A small self-supervised image encoder, trained from scratch: activation gelu.
Rows from block 5 of a small self-supervised image encoder, named by matrix and row number. Rows with one number within an expert belong to one neuron, the router's apart. Each number is 128 + 24 x the weight over its row's rms, rounded and kept within 0 to 255. All counts start at 0. Numbers have three digits each.
Before each expert's rows are labels from the 100 images, of 14848, where the router gives the expert most weight on average: "strongest on" is what is common among them. Only what is clearly more common there than usual is listed. The data: pen-drawn characters of a made-up script with 800 signs. In brackets: how many of the 100.
# router: router (model.blocks.5.mlp.router.weight, 32x96), inputs 48-95
# up: expert up (model.blocks.5.mlp.up, 32x16x96), inputs 48-95
# down: expert down (model.blocks.5.mlp.down, 32x96x16, transposed), outputs 48-95

# expert 17
strongest on: dark on light (100)
router.17:120090164113092149128081151091128096097146130140167130144138171128140120132094081152135123088128117124162142150147117100094097133170122138131144
up.0:061100134117100176159099137142132122105172128114137144114073146093169139154090125139158114136121104094159145149146161113118095175160136152110143
down.0:136162155122115139120104087131128144143103166139122128132143156129108165139146134162104138145154086163124123115115153098121123115153138131103101
up.1:116119139154154154140111111150105096107125136170137178089094119154157121172111094140089062108148134071119138100119151127114118135141187139118138
down.1:122098101150121060116129069150091111160123132123139145137107124119137142175175141076124150090146139110131153146131128078135121122151148142138099
up.2:161133142155117111143167121156079111098125108075158168127148144145153110145103133144116143145159109088137123116135172128084130135138134175094113
down.2:093108110147100137112104091146099092150126103148152147131108125150072149164145136118148147157154118121140166104144154120108144147135139121123107
up.3:161119124154126119098115107106135109122108140165114149153146138155112119104152093119139095101100116138157135150075112108120126108111087104166104
down.3:126112119136169118152139125127180113127126123138159090122119102081137095121109124079110072115137084087124097125105105124099100131146146143150130
up.4:117154106121063095089167113100111154116162143083097128144176146183123132134134118128119139138117077121141126131113141142144125111137153157106118
down.4:091101100121125141097113107122112141098125166130116105150145140170083105100114151101127124145158121118123133116160129180100161109156121124128137
up.5:126111116123102105128126100115101143144184172095133139157171142144132106124087107111146077118124076086137147123108140125127133153145156130162135
down.5:143137138129129109103122098156131155110117165157159102116107091159093135128118138114104115152110108135107166110152139116129129113100160160143098
up.6:118131160084088128085118107115154104155072141141148176097105157160121145160170148161096132109129146109138129131133149140099088079108117114120132
down.6:084122142126119108131133160078106088104116086107115129107152094106153117103132176138149180116143132114144117150078166130160135161124137080139140
up.7:134139131157122115142089156146092111142132133167156130125114139130112081148093106118108142122127115101141155125128102125100169119119126192155134
down.7:170134140140136172090095133196099111153116163121154151135095130132133165132147131110113130123182125152150164145176110124076112121124129143144101
up.8:158125130151143084122129176116108120138110139137099093155130133138107066168159104094096120149118172132072180131177131128115117108107138151121132
down.8:116119148130112149139104102138112123112163163143120114160115104079145129111070127133148132147159128137176117169135145136097129120115136142132131
up.9:174131135169111130142099119160091149146119114159127154117150089139114129111123128150122173140102157120118129146076144130100130162142120106119102
down.9:165105070142150109129132116104141157127115106154132139092118135144131107136157117120137134136130129139098146066128089116136118126114116141152136
up.10:123106158110170148085094122129116136133118135153113093148150128135132137143122130124174148099104174150140101145098091137092096122141103087124145
down.10:133164148145187117142157165122140160093143144149151082108117136111159124095108118134108092139113133134112117121107102151111114115098161124161114
up.11:155098135142099136101145157108144131100130064159148143137164131155143126144144125123138146126123150121111127132098092116133170145144157172152123
down.11:150118076135107139103089100125127134125135158147118107119145147121111139144106098119112157140174125128121117126109119103119135122116141170147115
up.12:107124138077115116148130089147101162114145161155132182140169144165098101152124105131119129122160114110163115092119167161089147098125122112167086
down.12:125120088127116104137137138118125149133137127110158125127130106116168117120141171127129145134125103110124168153102134133115111098106178116147066
up.13:063100154101105185165121108158119133122146147109076145120103167135120089136101133144178090133126091122161134121144144147135070138141094146112133
down.13:150101139134152124126139127181079139126104142095129135147120140145105163119158128163135140159145101138131145171113176111080141115080125158124121
up.14:099130169138127185128127136155079149123133155131106123154140190170129145105085127107149118096135122106139153107100086125078107085137126107108120
down.14:100149123132137108126118165114136133146139118132126147114110162137168081143148142117110100127128168150116129153119122201100107088068148107151142
up.15:086127152114151172164111117123139115132073129137132143109116116099112143132126139146115185122115157153173139140110129148152112137108088160086122
down.15:125163118114136112098175120108122092122155107088170076173125117116129166130119124166139147136122128152129132119078160123112117176131165151133124

# expert 24
strongest on: dark on light (100)
router.24:142152164110161115116112121166149137151130144166119124087159106121121125142141131132089136160142101130099158124139078136162093119115152084113134
up.0:142089130145140146102099114152131088138145121179142125103150135128159125140101153115148153136119092088160136109101115139125104130071142122132141
down.0:143120117122108171132090105116147095107129126131102132136144076103091153122109110102099121146166097142165129106120134085105128118146144159116157
up.1:164129124102140165110142117176119116144145181150179147103144086110065159173136115128118111108112118124105157124132132099124123169164122087120126
down.1:108134155093132117140154056149121127113123151073133141155118147136100160111119120121125148152123110146165132129118109091073146128118122155098105
up.2:109168141161149134112145112123152146128100068147109123110074102129138088102105147144126099150166145117175118118162110158136167113093128119071159
down.2:144159080150131131135109104104178148131131105168143122111098144133125117140105110102098150091120144117131112097126091126127134099144174113170130
up.3:149174163088139120074147105144119153120123136129113153124146102086152105116098157157126147161115142136141154126149097109124142134166164096127120
down.3:124165153119113139130154136111152140130110137137155092094151148130126129129174156145103139143102148156136150107078106121127138106154129113136157
up.4:142144154112131158133120141166160086135147106117122131099133110109119101137188125145155110104150112094115116084110122148107167177074150107136149
down.4:170109123113147133114127024167174104111128144120128119156117130087133166125104110122132130150141088173157149114125116072091147112121124144134077
up.5:112166187109149145134127113139150142105145118130121124124098103119117110129140132148142080112137159169113134139149092147110172132142123120093152
down.5:132163093131106131118139085178123139113116141126163120158087145159111176127132113093137162146111114166161165112120116083129151109146111123101108
up.6:149159173127125102113178122136100122119124135119130136110140124093138097166172117151112145148110145164088136138151125137136117159158130124125136
down.6:117140149098116099111171124137084124130127129112165114125154143114140140130168141169128138140115134146133138160115110118125143104125151098147087
up.7:172146084157142061123152106126117113135126153136150153130106105140116139128125121106089132155122129128131133167167106141161077116159076146110114
down.7:166106092120150139167098158098139139096141148196077116091159139090115151091096136118109108119146107113133101118115138145095127101108158140128165
up.8:142146112133128120083154101114160116112134133147122158122125127133129123125080130100141093174148128122144139098143139139133126122148133147192127
down.8:156138134126109117102123151136175108132112172174162101103127122137156114144146140115091087127138112156151110118108124119107103079140182163130109
up.9:148128147139114160103132116135131129092135127140105091120109153160120124150067110141151111118124122111103127140111122139147123147136163136188118
down.9:128109073148105145098113117132130119158126140131126129107119143179113147191159108142111102135153119117111146114173133117080097110083175173124064
up.10:175147149111157137143093150173107111138140176133173140104165118124100122144137156115135160086116098134106136149101105137141086160086121101128117
down.10:149128142101136141143113094134151126104127164138103112139157140146111145087098135119108136152154096160180132131133129059102137122135142150101112
up.11:117171120129137158156150116158149149111110077128129093104086097149158136097112128135144164161142138141129156162110137132144163135106137117139126
down.11:096151092137136137123101102122162182126128105121158160104096180149162125120157128147125126146148171167134119113143092102124174092131153131127091
up.12:136118133129129146094107101137156123105134072137082088112139169165140127168121116128182119129158126114113142090130141158113154145101160129121154
down.12:134100081177109155103122066134152105183157136120119163149094111129110145181136101105139100147140111150135111113136142075097143121111168151137109
up.13:173126138122165114144123122119107139130158171133135144132146119109110115082125162132107138111148100118125138155132072132140093134125109129126121
down.13:184184131096137154113105131154129145077115156153128112106137135118085166066108158132103124150165106108160156108146125119127143072136125140097146
up.14:146102132126114114160129110140087153111105183139144126129104167113095156123105139111110143131119098140116140153138106141154078130151115139129113
down.14:122087089124134124183137113136119161146161169142065116104137127172117178100109130134138152129137117120114124088160151145113161124097163158116140
up.15:098124136171134117089127126125078153102134146152105082114147147147103122161125116117101191101146152121074150145104113121103108107116117138118113
down.15:100124114102079134169152140119129117126119075116103153122136112134126124142157168164148141103192149131117136119153175167121137158120138119111142

# expert 4
strongest on: only straight strokes (34)
router.4:111094090176128091160133177093131133154094116110125131137134124125155135096146131141131175112145126149154121139115156105147123117110162181133110
up.0:111108096143138095133148156066160131157146143120128141175120148115069115140120137116123126143087100106150161134111125126154084134118122122139131
down.0:130122083085103130116144192155088100105128129098128120163130136180105171122140104156132105146118140126110107149112112199080140141096159132086113
up.1:124141121111113137125125122120124121135091145126137163071130088138142158147167090136113143119138109142152058108136147134098169137178111138137108
down.1:121198169145126130147134104113132179096138104137145115103105162124132078138162149135119142126126172138118174126116116133131138125136114107159134
up.2:113129159137076124093143138160100138110123105096179147163133121142140161138130099128136124132133149153145127121135150135113107161130147133125082
down.2:130108131120184131145119099127138129123168121125082118139129116155119132123088074103148145098146134120103119140145118102122135136076166147135115
up.3:142160129136101132083127118109121104146096121170154122093147135059150150119168137118128145157132130171144065124128110139095159162138124141138138
down.3:135144131120110098177118120133155147141182122144106129114108150132119115139140149114138114134173156130124154070148103189139147140089142110144093
up.4:129108112141111131111154158098191129158112099103150121204108144105097132135118107135129123124104129127197167148106117118154096139119137136132133
down.4:129112104127109129121140181135125147148144119081146132175123133178095130135132121142161100150119158147122129153156135191075167168115152126115113
up.5:114106170136090122146120143158126121093133125099184171164118102150144115116137084118154129136093118114142132106125159132121139121134151128097105
down.5:160112129153188134140130125122138151140138118128083101108113133115141158151103090086136145071117127106092114118122101105162103100124128152137124
up.6:147122112184155132098135160088124116164115179164093150110130118128096114121139146109114129095124135087169139100117115094142112127130122164148104
down.6:127150110096104142141133149107134123144141117117190085147111146117098128128130177141144104147131134187139155109125152214077141103117128106145099
up.7:173137129097117129100138115148174118126082107120123075169142105103161127141112115133112124114141131168169100128103129157131175133148125158115132
down.7:117136128153105125191111099100143162123124099120144110155106171140121078116136136099145100193125162151123160132162107179100154129102161125093140
up.8:099129071121138131119149170115121154140139164100112154139142158131113131147122113105139115149112129133088121106123149118143126127095120108113132
down.8:136113120097147148115140201145104122088134145090124122144159153111118194089092101145156129109145116118129105138105134200117146165091140104078136
up.9:138118151147156144132127141171118076129168169145125119121126127110142154107091138109126137126100110090136139170152128116148145134157143128109151
down.9:136123167088167145101091096144146091154153146104104136134140119115132168114125133123134146087157112095141120146106105054132130124130173155097125
up.10:181126077158171140139133150107131123167129176164109159091141138104126088139093133120108143104143106115168085084112125115120124123142133148109113
down.10:125161137132096151158111174146143107139112130129171110121135134105074145108145159131118105159121149130133157132116132199105151124116120128102123
up.11:180104109128100133096123164128173115137138108138096089156150151126095139139118119120160133116079120144165180104059106113133110166120177154108117
down.11:144133184104092118112121141132134113124141140102149102150116152148090131097137155103162105137130117128139152139144154197108157114084148113105111
up.12:109100097149116109151116159104122166115124173129103165172107122190103108095124119129093129103097163102173134125129153089122104108149110129175114
down.12:126140067155101128128148201113144157102113134148165093145120135137122122139119126101079109155119147136137129162112129173097127122108155103139112
up.13:136165131144091141154103135147132125108099107166121105113130097130150099092170139134123146105083148158142100178095133128124127111118135139201137
down.13:121134128172147132133123144140161135130150154154123067116092150149103101153130142098097081117100130126102104096140071150098124110126108114161109
up.14:141139140086065147131129114180146131106112086092218120111144119158135132141086136158138156165125135137141140186117146134134119155126159133154093
down.14:164111128163141122119139068151127150175129116112105157158072114162099140163121096101185133105143158140112178122177114078132122135090142163126074
up.15:175170108139144147132138122149126117140093131142131129138135107082159098156120105126076144125161133150162090121115133135110183132165119129102092
down.15:084170137114117151163106094135144130085122113126147130150126134107118115111161141116131093174115156146132174124124119105116148158125151110120140